{"dataset": "drawn small creatures on textured ground", "conditioning": "class", "targets": ["colour"], "cond_dropout": 0.1, "mlp_ratio": 4, "fused_qkv": true, "qk_norm": true, "positions": "learned", "optimizer": "muon", "epochs": 70.5}
Rows from block 2, named by matrix and row number. Rows with one number belong to one attention dimension. Each number is 128 + 32 x the weight over the matrix's rms, rounded and kept within 0 to 255. All counts start at 0.
# v: attention query, key and value (stacked) (model.blocks.2.attn.qkv.weight, 768x256, the v third), inputs 192-255
# proj: attention output (model.blocks.2.attn.proj.weight, 256x256, transposed), outputs 192-255
v.24 [126 112 152 120 117  93 185 146 146 131 121 125  83  90 142 118 111 127 112  84 198 116 108 114 140 141  90 140 100 112 109 159 116 119 111 123 117 101 125 123  79 188  75  88 172 152  76 107  94 163 100 149 151 112 129 194  76 174 136 129 133 155 128 172]
proj.24 [ 93  81 151 208 141 119 139 126 126 121 168 180  96 174 113 137 142 140 127 143  94 148 144 135 120 198 142 129  72 116 119 124 163 123 134 154 105  77  96  68 187 143  90 127 157 118  64 118  80 134 166 109 134  91 129  49 216 118 127 199  77 132 171 145]
v.25 [134 131 136 137 125 156 167  95 164 139 119  90  84 100 109 140 181 148 162 122 174 127 114 137 123  99 123 153 122 105 152 109 125  97 140 133 149 171 108 110 131 163 174 139 139 142 132 132 111 144  61  75 146  80 132 115 148 112 143 138 155 128 107 122]
proj.25 [126 145 119  96 120 123 109 123 166 125 104 127  92 187 125 122  98 124 134 130 126 113 123 139 127 125 192 105 162 127 140 135 132 100 108 138 104 167 112 164 189 139 179 141 183 121 138 125 143 166 134 112 140  66 147  31  93  84 122 125 134 120  83 108]
v.26 [136 146 139  91 140 153 164 106  73 123 128 102 149 150 133 130 151 125 134 132 135 131 142 121 162 128 138  93 168 133 125 148 130 105 100 170 149 110 111 148 142 174 169 129 151  96 131 125 104 171 126 143 139 117 136 160  65 240 160 154 129 111 124 100]
proj.26 [129 102  99 156 104 145  85 140 119 119 147 131 146  82 111 125 151 106 129 145 129 113 122 108 154 134  96  81 186  94 137 120 109 129 142 145 157 135 107 115 139 107 104 125  91 165 134 133  98 113 124 121 120 126 111  82 171 191 142 117 104 133  87 168]
v.27 [138 155 145 107 129  95  95 110 171 152 115 243 124  66 137 135 120 181 165 111 132 146 201 101 145 129 116  67  64 128 144 126 134 129 130 175 119  52 197 128  80 155 174 135 128 133 108 128 123 139  93 131 137 193 124 121  69 100 109 142 148 124  94 135]
proj.27 [151 124  51 206 151 125  73 117 119 157 120 100 107 144 147 124 123 150 121 146  44 122 136 126 120 123  87 114  46 124 123 106  97 130 131 147 181  99 123 148 147 201 203 127  80 130 133 124  88 149  58  92 122 181 108 124 175  79 137 137 158 131 162 105]
v.28 [116 225  88 101 138 129 184 154 174 166 127 162 124  75 140 131 117 170 133  29  15 113 200 135 113 125 113 166 140 138  92 171 148 158  94 133 127 117 131 106 101 220  16 130 195 109  91 138 193 128 129 141 111  63 113  96  75 134  99  86  81  97 170 135]
proj.28 [133 236 131 194 146 115 141 131 110 153 166  99 113 161 133 127 132  84 151 108 160 133  46 124 138 116 138 114 118 117 112  57 129 119 131 140 166 149  95 126 149 161 107 115 181 183  98 137 109 179 205 153 122  88 124 221 188 126 118 181 172 132 176 138]
v.29 [136 127 116 137 116 154  76 111 180 136 135 119 119 167 110 132 175 117 139 166 147  91 168 123 161  75  92 104 125 126 148 125 142 108 160  89 144 109 126 130  99 130 179 107 100 123 151 127 146 129 131 109 123 144 112  98 158  81 118 184 157 117 133 132]
proj.29 [165 137 135  77 119 133 122 106 157 167 124 118 149 140 142 125  52 144 135 180 127 125 128 122 148 154 136 147 106 113 168 112 138 100 139 140 118 121 136 145 134 128 187 118  69 109 141 118 113 110  81 136 127 118 118 152  62 113 146  88 129 143 158  92]
v.30 [116  60  88 134 104 106 129 144 113 112 102 103 111 144 139 126 130 169 111 142 124 133 216 133 120 117 115 194 155 124 124 122 135 135 105 159 151 168 144 111 122  62  68 109 105 125 146 129 138 116 190 125 157 113 114 131 109 220 179 112 106 134 166  79]
proj.30 [156  59 182 129 154 122 145 127 147  92  98 137 153  92 120 133 207  87 162 117 136 128 114 115 124 101 139  94 123 115 118 107 159 142 135 130 140 176  94 129 132 110  48 130 128 143 111 116 120  51 207 130 112 159 122 120 143 154 158  42 137 126  74 169]
v.31 [110  95 170 124 100 149 145  85 164 131 104 125 137 110 152 156 151 100 131 135 152 120 181 154  95  97 114 126 134 135 156 194 129 135 121 123 108  78 127 146  85 120 181 120  40 132 169 126 119 163 165 101 131 129 144 143 205  96 113 141 115 151 113 143]
proj.31 [126 126 139 117 129 120 174 120 138 118 159 123 190 135 130 121 113 126 125 167 179 118  96 136 136 127 141 181  94 140 148 180 128 119 131 162 150 101 133 120 165 152 162 138  67 112 119 117 120 111 138 121 136  97 126  91  79  85 136 100 127 141 134  58]
v.32 [111 120  84 145 176 120 116 186  92 163  96 143 167 202 109 164 169 132 121 146  99 167 159 114  64  79 125 110 148 102 180 133  92 115 143 116   0 131 104 132 146 114 127 130 153 119 121 126 147 132 206  85 139 161 134  93 168 111 138 160 143  45 149 106]
proj.32 [110 156  84 145 180 161 166 147 132 151  75 141 226  95 134 128 112 160 193 117 110 128 121 115 111 120 110  87 170 225 123 120 138  66 154 133 175 137 185 143 164 140 101 122 174  76 176 124 183 159 154 188  96 145 179  92  84  77 165 128 105 132 102 134]
v.33 [145 147 191 147 144 120 138 116  98 137 102  68 106 121 158 156 117 130 167  95  90  66 160  93  95 171 106 178 134 143 124 155 116 133 137 190 112 112 118 172  95 151 197 100  95 120  84  75 187  69 149 118 171 113 150 115 144 128 211  77  98 176 131 197]
proj.33 [136 121 151 175 144 166 162 159 145 147 105 134  50 146  84 131 146 176 118 117 115 131 134 167 115 145 107  81  89 124 141 147 193 142 125  85 111 123 116 146 179 110 165 124 112 123 197 131 117 126 118 111 133 142 120 108 132 127 140 150 125 169 188 129]
v.34 [139 159  34 171 105 144 189 149 155 103 152  96 120 205 137  79 144 128 145 108 132 186 107  94 140 157 100 133 126  65 147 110 131  97  58 100  60 143 123  99  60  71 138 111 125 100 108 100 130 107  55 114 115 115 120 153 140 118 113 117 185 109 158 148]
proj.34 [145 232 137  62 142 162  94 112 152 198 120 130  87  67 107 177 122 142 123 100 156 116 127 124 147 125 127 139 138 131  75  81  72  23 113 171 125 125 144 144 177 187 113 133 114 103  62 147 163 103 159 174 106 136 157 128 145 165  84  93 147 131 139 172]
v.35 [120 100  90 130 113  89 200 168 105 138 188  79 192 139 107  78 113 176  79 153  91 147 126  56 113 107 130 128 131  99 180  84 173 140  17 123  74 115 163 127 131  87 171 115 161  83 161  99 120 155 134 123  98 209 161  82 114 126 111 103 103 121  52  52]
proj.35 [109 107 128 147 129 143 184 138 151  84 114 152 200 120 120 145 128  87 165  93 187 109 175 152 164 105 140 151 130  71  66 141  92 102  97  72 137  99  38 219 108 121 181 153 164 144 155 131 113 149 150 158 130 121 133 126 110  97 105 135 141 151 143 153]
v.36 [126 167 212 133 152 184  93  54 138 124  68 124 162 138 134  71 123 169 200 129 111 183 160   2 109  93  98 168 107 174 154 100 148 126 191 196 156 143  90 132 118 158  77 138 213 103 116  94  73 108 191 133 142  79 132  77 138 141 134 115 137 237 101  83]
proj.36 [114  89 243 157 167 204  87 119  67 127 107 162 167  58 118 127 129 151 138 106 125 201 136 119 121  92 164 125 104 135  44 127 221 102 151 206 121  97 130  78  98  84  85 104 176 100 107 196 112 165  98 153 101  97 174 140 104 142 150 140  69 129 122 125]
v.37 [133 159  95  95 162 119 141 115 136 144 135  80  76 149 140 154 119 211 124  87 161 163  92 103 131 153 110 103 157 150  94 156  91 150 197 141 125 234 152  97 136 153  96  92 140 115 115 163 133 151  24 165 161 133  43 145 138  91  99  71 124 169 143 134]
proj.37 [138 142 155 182 143 147  97 198 177 139 136  69 128  92 111 121 129  40 141 190 132 132 162 158 112 121 230 110 112 129  90 184 128 173 129 181 143 185 161 131  81 221 121 115 118 160 138 155 128 184  35 135 145 155 154 125 138 175 119 145 133 126 198 104]
v.38 [123  97 121 133 131 141  97 116 104 141 217 129   9  70 165 133 116 117  59 150 119 231 167 110 124 166 194 107 100 141 128 141  91 138 176  94  46 139 173 114 111 111  74  85 156 113 101 151 155 153 134 189 171 131 116 202 108 145 168 111 125 165 119 143]
proj.38 [ 92  87  35 108 153 124 140 131 152 106 135 126 218 124 137  65 102 130 150  72 148 156 139 105 135 116  92 146  97 168 160 121  90 134 167  80 146 173  89 149  91 100 118  89 113 108 222 130 184 134  37 111 153 137 159 122 109 177 126 122 146  78  95 133]
v.39 [120 129 199 103  65  89 136 105 130 125 165  86  99 184 113 139 108 146  43 113  99 216 122  59  80  75 129 107 146 158  94 159 242 123 145  75 138 111 162 133 120  87 153 152 237 128 128 155 120 179  84  47 177  99 176 105 140 155 100 120 205 255 165 160]
proj.39 [140 118  64 100 124  80 155 106 142 137  74  92 116  92  97  21 124 106 115 124 150 123 100 126 144 158 137  99  83  52 128 194 149 245 100 163 148 140 131  87 150  81 147 125 125 153 110 153 119 145 162  17 130 144 124 109 101 128  86 126 144 151 109  96]
v.40 [115  75 171 157 115 125  91 153 184 155  63  62  88 189 147 141  96  40  97 135 113 122 114  99 186 167 148 127 171 176 100 100 175 138 166 109 157 207 157  77 150 131 130 139 114 141 110 141 121 126 127 130 114 114 146 163 158 138  89 173 177 173 220 154]
proj.40 [126 123 116 106 134 175  53 135 195 137  68 158  66 122 110 153 151 191  88  71 151 124  82 135 115 154  91  81 167 122 111 151 161 124 132 118 182 224  72 123 123 248 101 131 110 109 198 143 242 135 127 126 122 113 146 122 110 124 143  98 157 114 107 170]
v.41 [143 170 130 172 102 126 147 102  86 115 157 150 174 159 119 200  93 120 120 103 175 123 107 123 118 154 121  96 104 159 109 123 157  96 182 123 118  47 100 142  88  70 254 139 210 124  88 155 167 150  90  93 151 124 112 113 112 143 140  97 143 163  61 171]
proj.41 [165  89 148 105 141 157 127 167 139 123 110 250  88 121  98  96  69  49 162 129  90 127  86 124 103 132 123 103  94 128 115  61 131 146 136  83 106 142 109  61  98  37 152 114 111 164  90 151 194 168 154  90 103 134 115 114 157  96 132 106  83 138  80 184]
v.42 [129 141 149 126 162 129 140  96 211 149  68 123 123 106 152 134 131 101 160 141 121  82 145 139 165 156 132 130  60 154 119  93 176  79 179 100 174  65 116  55 136  84 217 170 113 118  95 156  95 195  90 120 106 200  75 185   0 113 130 189 139 127  45 124]
proj.42 [104 167 250 104  95  99 220 129 141 108 115  97 119 124 113  97 161  46  61 133 110  98 179 127 100  61  47 135 121 131 164  67 155 154 147 138  74 156 107 143  81 114 106 136 162 123  63 115 215 123 112  88 130 133 111 181 132 138 140  97 127  96 103 164]
v.43 [137 134  86 128 106 132 132 120 105 130 145 171 176 126 129 130 137 128  98 157 173 156 153 141 152 175 191 113  70 117 124 110 107 185 125 145  85 173 109 100 130 122 122  86 157 165 143 133 120 129  98 151 202 118 132 128 126 129  60 118 104 143 107 121]
proj.43 [138 139  96 133 134 130 149 117 120 142 143  69 125 144 131 117  73  71 155 131 133 153 142 124 136 115 155 108 106 159 128  84 103 149 124 105  98 108 154 129  81 142 147 109 138 139 111 140 122 150 140 140 142  83 160 135 169 255 114  58 134 107 127 169]
v.44 [121  87 181 137  86 115 159 155 136  86 163 131 163 119  95 146 149 108 189 144 165 162 174  33 124 204  81 134 178 113 163 176 128 138 104 139 137 186 120  98 137 124  40 101 133  86 122  95 139  80  59 139 153 138 129 199  95 106 102 190 172 129 113 148]
proj.44 [136 116 115 106 147 156 133 162  78 126 119  60  31 113 116 153 101 150 125 135 122 102 128 151 112 162 255 139 119 144  79  92 200  73 101 197 113 201 145  99  87  89 106 131 128 183 149 128 108 122 144 168 111 142 169 105 142 131 175 117 139 174  99 104]
v.45 [126 134  95 105 100 122 174 119 171 122 152 142  76 118  98 134 110 147  46  79 126 139 109 125  81 213 142 153 105  76 129 158 124  99  94 170  78 142  55 120 116 204  87 151 184 109  96 130 115 171 134  94 101  79 133 172  67 133 138 138 134  86  94 171]
proj.45 [130 210 112 110 122 106 177 101 120 108  95 137 167 123 118  91  66  35 113 123 126 134 131  97 174  75  96  89 120 103 126 137 134  55 131 132 120 170  91 129 125  78 139 131 170 130  86 105 135 115 127 107 117 137 104  78 223 128 182  55 100 110 203 182]
v.46 [131  88 189 148 122 136  38  99 135 121  62  69 140 202  97 185 151 120 140 116 126  51 202 218  89 178  69 129 170  89  39 167  90 122  93 106 205 155 109 118  95 134 162 167  24 100  62 130 168 126 152 142   9  74 157 149 115  84 140 109 188 115 184 144]
proj.46 [127 143 105 165 104 155  49 135 167 149  95 150 111 131 161 137 123 147 157 113  82 138 144  86 167  92 123 145 128  19 168 140 113 203 123 101 111 212 154  57 120 148 151 135 115 123 168 141 128 141 119  40 122 123  32  96  62 126 165 113 100 105 134 136]
v.47 [128 131  70 152 148 122  79  75  74 129  81 127 120 105 127 157 140  76 146 165 226 105 117 227 134  51 117 133 142 119 111  72  57 120 146 122 145 110 176 158 155 186 163 164 126 120 203 118  88 121 126  91  74  65  91 182 184 137 150 158 212  97 106 169]
proj.47 [ 98  88 145  86 110 108 148 134 118 109 175 103 164 219 129 142 159 146 188 120 157  61  97 108 122 182 151 179  98  94 185 186 153 174 131 150 125  89 177 132  89 105 138 155 171 156  98  87 142 174 156 109 111  81  64 116 101 123 130 119 137 113 127 109]
v.48 [123 129 165 155 117 203 184 114  74 138 164 102 125 151 138 190 112 115 230 131 102 137  72  84 169  90  85 118 104 125 160 241 118 102 165 151 159  83 140  98 159 141 210 105 141 124  87 122 135 177 147 188  76 134  96 131 136 140 145  60  93 135  56  86]
proj.48 [ 94 157 167 118 131 231 124 135 131 136  89 128 154 135 149 159  80 105 195 141 170 142 136 105 130 162 186 189 140 155 123 122 142 155 156 111 127  91 127 109 100 147 138  94 105 182 203 190  92 157 164 163 122 154 170 131 131 137 227 142 162  81 117 124]
v.49 [133 104  92  65 156 160  97  93 107 121 141  83  93 109 113 168 104 140 243 122 122  46 151 220 136 195 151 161 123 115 145 132 146 102 124 185 109 153 145 134  93 173  36 115  46 166 106 147 128  95  78  94 111  99  70 128 124 104 105 130 119  71 170 133]
proj.49 [122 130 106 227  89  91 131 106  93 156 153  69  27  97 133 154 122 158 132  96 138  64 146 124 104 117 123 117 163 155 190 159  88  80 125 135 104  99  74 128  63 165 134 146  74 170 150  77 104 126  91 140 128 115 123 104 103  90 103 189 173 112 169 176]
v.50 [150 120 107  91  98  83 145 116 156 114 146 115 132 126 187 137 104 182 131 193 109 110  98 116 156 129 114 143 147 119 116 124 153 146 123 205  83 123 121 118 152 126  56 125 165 143 180 140  70 113  91 136 121 143  91  96 110 135 158 117 130 122 178 131]
proj.50 [157  81 171 142 134 129 134 147 128  30 138 161  90  53  90 124  99 106 118 120 162 126 138  98 132  68 183  76 106 148 113 153 137 143 130 172 174 189 207 157 111 115  65 103 214 132 177 131 109 152 141 124 125 198 130 162  86  61 101 132  71  98  63 146]
v.51 [127 112 172  98 139 131  91 115 119 127 127  99 181 100 121 102  96 111 120 136  56 159  97  86 153  81 142 131 193 104 124 136  56 147 135 183 231 123 171 117 188 102 191 115  66  95 155 168 110  94 137 157 178 166  90  90 167 179 186 118 156  78 106 132]
proj.51 [158 109 126 146 186 114  73 116 144  80 176 120  73 133 122 140 128 169 125 119 209 170 119 113 125 157 124  89 142 166  74 146 151 122 117  99 115 105 133 162 128 159 162 101  86 162 140 162  71 155 130 143 108 115 162 108  98 186  83 106 147 140 150  62]
v.52 [125 179 112 124 109 165  79 122 148 113  76  91 157  64 122 165 186 151 162 173 203 120  70 127 110 153 149 149 133 122 101 112  10 194 163 128 246 157  89 124 176 104  86 157 106 125 118  72 108 126 147 106 144 124 160 142  45 158 159 193 123 155 145  91]
proj.52 [136  92 177 148 155 164   0 118 142  60 111 120 136 131 126 139  94 116 246 163 178 130 157 130 117 124 102 114 102 121 142 204 227 180 127 127 123 110  50 180 106 137 116 131 132  87 182 162 214  83 144 105 117 101  98 140 138 156 101 171 113 154 201 111]
v.53 [120 180 251 165 107 134 121 122 129 161  94  91 156 173  99 117 128 147  71 140 167 186  87   7  58  90 158  99 141 111 120 154 172 158 121 154 155 187 131 137 137 115 109 107 218 148 132 109 121 115 140 126  94 109 106 206 129 137 113  85  84 148 135 135]
proj.53 [126 159 110 121 133 130  58 164 108 180  92 109 176 127 106 104  78  83 132 114 117 158 117 124 152 151  95 132 172  64  28 124 217 153 105 131 113 175 147 103  94 153 125 114 136 140 141 183 205 168 156 128 137 161 156 223 107  97  96  53  77 136 104 125]
v.54 [128 160 133  73 105 173 147  82 141 124 126 120 124 148 102 197 160 120 149 119  59 112  87 163  76 134 136 129 136 156  89 132  91 131 143 140  78 132 141 142 229 154 123 147 215 139 113 107 104  67 173 108 143 143 162 117 146 188 125 142 133 196  91 144]
proj.54 [123 162 120 152  70 123 149 111 129 127 100 167  59 152 128  63  83 157 178 102 211 112 124 135 130  59 164 117 173  79 195 114 116 180 129 161 187 117  58 201 127 190 111 133 108 131 155 121 126 149 195  70 150 115  87 169 138 127 164 123 107 129 161  99]
v.55 [135 107 115 209  78 194 206 157 134 139 108 165  92  61  79 207 109  97 109  83 154 112 157 193  53  81 116 166  79 122 133 105 145 147 170 167  92  91 137 110 137 102 148 188 138 128 110  76 144 153 138 108  55 171 144 139 181 125 119  83 165 135  63 110]
proj.55 [132 133 158 121 161 196 143 162  73 201 126  72  73 172  96 160  90 121 134 119 113 136 126  90 116 127 135 159 115 120 108 147 104 126 136  97 116 128 119 151 174  75 159 120 133   0 148 187 153 115  97  85  60 107 109 135 138 178 175 155 114 125 100 165]
v.56 [130 164  87 175 141 149 200 130 157 201 103 118 150  84 131  91  64 108 124  59  78 151 175 113 191 107 123  94  66 133 107 134  64 142 109 103 241  14 125 174  60 144 131 120 166 114  89 103 202 152  91 163 186 119  94 116 160 109  86 101 137 125  16 135]
proj.56 [131 138 104 176 122 152 105 149  83 177  94 160  95 138 134 150 105   0 125  47 130 101 143 142 112  75 119  91 157 124 123 104 131 173  87 112 180  95  70 162 143  61 169 124 178 125 150 141 165 103 110 127 139  94 132 140 155  90 170  99 202 149 111  85]
v.57 [134  88 156 134 109 166  71 172 124  62 132 163 129 139  78 164  66  75 132 154 125  61 144 163 127 166 139 124 107 105  76 128 193  94 104 167 135 105 117  58 145 110 120  94 174 148 123 129 149 159 102 132 100 128 113 129 121 161 150 120 122 103 188 106]
proj.57 [136 108 116 115  63 171 124 133 123 118 138 186 101 104 135 165  97 156 156 124 123 118 151 177 153  81  98  91  83  54 125 177 125 115  93 130 129  71 136 130 127 126  64 156 141 138 188 157 121 120 204 124 142 135  88 113 131 128 172 150 101 175  65 150]
v.58 [142 120 126 147  76  62 102 111  52 154 177 118 175 155 135  99 130 112  29 136 147 110 121  66 100  53 129 187  93 137  86 121 115 148 141 145  66 149 137 156  92 110 100 136 115 113 121 171 140 173 177 101  59 177 126 151 181 140 165 184 163 126 103 178]
proj.58 [122 119  98  88  90  24 234 133 108 120 115 107  68  69  82  49 116 179 139 141 123  93 135 151 127 212  92 164 129  80 138 108  92 202 117  97 157 107 123 107 112 142 104 146  80  82  82 121 172 136 180  59 172 112  88 116 148 179  53 114  96 129 111  97]
v.59 [128 127 109 110  98 138  99 112 164 124 155 157 194 146  91 211 121 121  23 136 109  77 130 208  96 107 175 120 222 126  67 153  59  77 172 162 133 103 151 111 110 120  84 172 120 101  95 106 110 193  94  69 125 153 224 112 100 151 123 112 118 195 154 105]
proj.59 [137 130  76 131 148 128  55 109 153 125 145 136 184  56  99 126 118  78 212 129 109 121 109 150 120 131 165 113 114  79 192  68 124 113 161 122 130 141 157 119  62 123 114 141 129 126 109 148  72 177 164  45 122 105  43 153  80 107  82  66 147 154 129 116]
v.60 [116 137 202 110 102  95 135 126  94 137 150 143 122 145 138 127  68 211 117 102 124 108 107 148 159 141 162 150 125 142 119  94 191 118 140 129 190 186 155 101 150 162 152 150 153  98 189  81 112 161  74 107 110 190 136 184  89 143 102 137 136 146 140 136]
proj.60 [113 116 152 135 144 147 134 166 134  99 111 146 140 126 120 163 205 118  86 176 142 113 130 124 126 108 143  82 134  77 109 130 114 145 118 148  69 141 145  84  61 129  82 134 173 155  87 151 130 120 146  91  87 172  96 109 205 165 156 101 180 150 160 132]
v.61 [136  71 183 136  97 113 190 146 108 127 151 100 218 118 141 162 144 104  77 114 125 186 161  61 170 142 135 157  73 176  80  99 182 167 201 171 123 177 160 128 100 140 115 103 102 117  85 149 172 149 194 154 176 177  70 106 173 108 134 121  83 233 171  45]
proj.61 [152 170  96 130 111 136 157 145 154 179  92  75 164 193  80  65 130 200 163 136  92 130 152 146  80 107 115 144 166 129 104 126 115 225 148  96 141  37 149 135 114 163 125 100 150 107 146 163  76  37 254  83 131 158 165  56 146  84 146 159 131 110 120 118]
v.62 [127 158  91 127 121  99 146 139  75 139 107 125 130 135 158 171 163 150 205 140 116  70 108 193 168  80 127 176 157 126 122 135  61 120 138  75 143 118  97 156  99 135 108 183 119  63 177 101 143 191 147 152  99 146  21  42 104 116 134 109 129  78 122 122]
proj.62 [ 94  99 131 128  87 143 145 141  55 113 166 147 137  82 111 147  98 212 155 121 140  34 141 131  96 153 180 115 110  94 180 113  73 148 111 151 166 132 153 166 139  91 135 140 132 164  74 129 116 108 133  84 123 165  75  98 148 125 165 181 147 111 120  83]
v.63 [113 146 154 125 136 118 169  94 106  94  88 183 106 108 121 121 160 133 110 131  72 137 164 107 150 162  98 129 125 135 114 214 135 158 143 120 170 117  96 150 171 128 155 114 132 147 116 139 127  37 161 113  70 100  88  72 119 180  93 105 178 124 124 113]
proj.63 [101 102 146 115 105 145 111 153 114 155 129 165 112 110 103 134 115 107 126 154 129  68 114 129 115  54 119 118  91 174 137 183 111 153 134 144 122  95 145  85 147  87 194 142  86 157 130 110  82 130 145 167 130 135 166 112  90 136 146 140  42  83 158 176]
v.64 [114 129 105  96 110 183 190  67 125 122 118 128 149 180 111 128 165  93 115 157 118 133 110 118 149 122 161 138 130 102 124 183 116 115 122  74 120 141 172 170 121 148 138 121 134 129 153 106 136 140  32 158 143 124 151  85 180 139 138 169 117 118 119 110]
proj.64 [112 128 158 131 126 118 131 116 124 150 112 130 131 112 141 125 113 154 109 151 122 113 151  79 118 154 136 126 106 121 130 149 122  97 130 114 141  91  70  33 170 133 161 186 133 105 141 143 118 170  78 105  99 124  86 132 128 121 120 136 122 117 130 106]
v.65 [131 119 123 174  70 104 141 130 119  80 212 121 222  40 143 189  54 140 152 120  69 147 121 129  87 101 198 117 100 124 155 134 164 144 144 123 164 128 118 136 146 121  85 181 167  96  81 137 168 142 151 166  97 129 127  75 190  74 106 134 184 124 120 116]
proj.65 [ 38 150 133 140 107 131 138 116 128  30 101 149 203 178 112 104 159 131 159 148 190 119 155 127 119 200  76 152 106 177 171 152 155 167 144 114 132 206 207 125 143 135  66 145 116 154 112 132 179 139 174 147 109 121 147 192 103  95 114 129  48 133 129 146]
v.66 [110 153  86  86 158 157 107 129  81  78  57 134 165 167 136 143 118 204  78 117 151 146 130 152 114 103 150 154  84  78 127 146 153 141 132 120  99 161  57 117 140 129 135 166 163 182 144 132  90  94 154  76 107 163 118 127 177  99  93 138  83 140  96 137]
proj.66 [166 178 167 159 139 115 135 111 105  77 173 121 139 105  92 129 171  39 146 162 123 144 142 123 121 138  82 157 142 146 148 101 161 117 137 124 126 194 173 104 126 132 131 140 159 139 138 130 114  75 151 135 104 146 155 132  62 124 127 177 209 110 161 131]
v.67 [114 105  93 129 132 162 140 117 111 155 126  82 118  63 128 107 126 110  94 163  40 140  84 129 172  63 161 164 103 144 130 131 154 133 140 148 165 138 102 144 122 209  97 161 148  97 162 140 128 135 121 125 136 150 140 139 178 106 119  64 166  90 111 153]
proj.67 [159 162 137 113 139 125 110 117 142 174 165 142 128 179 103 137  80 157  98 170 197 142 152 159 146 166 120 154  93 125  93 138 189 142  80 141 131 153 164 147 113 157 139 127 156 126 105 141 190 136  86 128 190 150 128 126  60 129 124 164 127 117 130 149]
v.68 [ 88 100 129 159 137 157 131 145  72  86 133 127 146 128 134 125  85 111  97 132 156 109 118 156 109 123 145 112  81  84 136 132  98  82 127 135 123 157 166 131 120 112  99 157 137 113  75 142 128 106 112 116 129 126 148 127  84 124 106  81 131 126 189 107]
proj.68 [147 111 133 123  78 131 173 123 117 109 180 122 153 127 126 132 162 109 174 126  93 134 163 139 111 104  97 116 105 173 135 156 129 127  96 126 124 137 144 146 120 100  79 121 178 193 102 115 117  94 132 160 202 134 142 107 164 121 120 169 137  93  67 112]
v.69 [114 113  99  58  73 117 104 105 127 149 126 176 113  92 133 169 176 125  91 146  48 123 122  98 129 115  64 117 122  72 141 109 107  94  98 114 113  99 168 122 144 152 152 135 121  88 125 161 127 165 100 162 159  90 179 132 129 148 153  78 128 125 135 192]
proj.69 [161 138 124 123 133 138 117 157 140 119  71  91 102 104 124 130 109 150 129 119 205 137 203 117 134 159 182 122 183 157 133  87 127 107 138 145 125  99 130 146 163 176 127 150 133 120 124 137 149 152 102 138 126 107 151 121 193 121 124 170 164 110 159 161]
v.70 [210  90  98  84 125 140 167 119 129  99  99 104 112 144 140 123  99  58 153 183 122 130  91 158 113 113 151 118 154 116 138 180 117 153 138 157  66 119  68 132 168 119 133 145 157 118 105 141 137 114  99 103 166  98 165 131  98 148 172  76  87 138 133 115]
proj.70 [114 103 106  97 137 130 161 163 110 135 148  98 132 146 137 137 185 185  86 139 115 129 157 134 155 126  96 143 134  79 140 163 125 157 142 147 171 107 141 123 127  97 153 105 167 149 128 110 123 129 122 127 105 125 127 143 120 146 158 154 166 135 171 166]
v.71 [122 152 101 129 141 180 185 136 156 214 157  68 121  91 150 150  11 114 164  90 211 103 125  87 105 128 157 145 166 129  90 155 164 126 122 152 101 133  96 115 125 121 137 155  95 217 138 142 102 197 140 106 125 133 160 130 218 159 200 148 117  97 152 129]
proj.71 [141  86  77 141 120 142 143  75 150 174  84 187 124 198  84 118 242 146 128  85  48 146 140 158 136 155  94 134 187 147 136 117 119 129 101 149 171 132  99 105 158 151 138 122 140  40  80 126 156 182 104 131 173 175 150 148 118 157 144 104 109 115 155 117]
v.72 [130 170 167 147 142 130 177 142  77 126 114  75 174 103 110 136 188 125 135  77 138 106 112 124 122 126  78 167 131 121 103  96 179 104 154 143 175 124 134  98   8 126  98 138 178 147 166 114 154 110 119 153 114 164 125  80  77 200 114 121 147 111 134 165]
proj.72 [116  94  97 113 110 169 147 111  98 183 109 170 147 207 114 137 103 122 191  99 150 147 147 143 129 166 202 114 108 132 120  79 131  93 137 157 103  93  73 103 187 145  67 135 134  48 145 156 130 119  97 123 132 180 136 154 221 174 137  72 124 121  94 106]
v.73 [137  67 105 123 113 144 119  89 132 109 112  94 188 132 118 128  95 157  88 146 165 133 130 107 135  99 165 102 115 128 141 140 154 186 145 205 116 107 131 103 115 134 127 130 140 116 131 132 131 102  56 126 135 115 124 102 110 110 104  74 148 100 124 122]
proj.73 [114  82 211 106 146  77 126 139  78 118 204 168 160 149 151 124 172 102 122 144 124 138  89 127 149 141 100 118  88  99 120 131 150 124 135 161 123  68 134  97 113 111 137 137  87 186 137 159 107 124 113 124 123  93 126 106 126 121 127 159 112 168 123 135]
v.74 [ 97 136 157 161 142  66  85 156 175 104  84  95  91 174 143 106 198 153 127 169 161 130  76 122 127 133 112 154 174 113 147 151 103 101 174 119 126 104  93 115 121 105 111 145 128  88 108 160 178  96 146  94 129 120 112  66 101 154 131 102 139 133 148 129]
proj.74 [117 146 114 128 141 174 118 210  77 118 148 223 117 150 126 146   2 135 150 139  44 130 114 126 127 182 133  96 171 169 136 138  74 153 103 132 184 108 116 135  97 120 125 147 110 117 104 153 117 122 132 126 104 120 148 172 118 135 110 110 131 103 130 121]
v.75 [130 119  90 156 140 133 126 123 155 174 147  95 130 135 120 137 126 159 137 197  76 157 163 115 174 165 133 100 113 153 127 150 147  94 154  45 159 116 169 139 197 124 127 130 114 142 149  89 149 182  77 113 123 134 103 147  94  88  84 148 164 127 162 203]
proj.75 [181 118 165 124 114 133 108  95 183  84 151 141  60  85 142 119 100 102 155 184 114 135  96 135 161  79 157 145 102 148 121 222 161  97 122  55  88  75  99 143  52 125 114 145  82  79 171 149 143 145  87 176 142 165 128 117 108 129 132 137  82 123 120  63]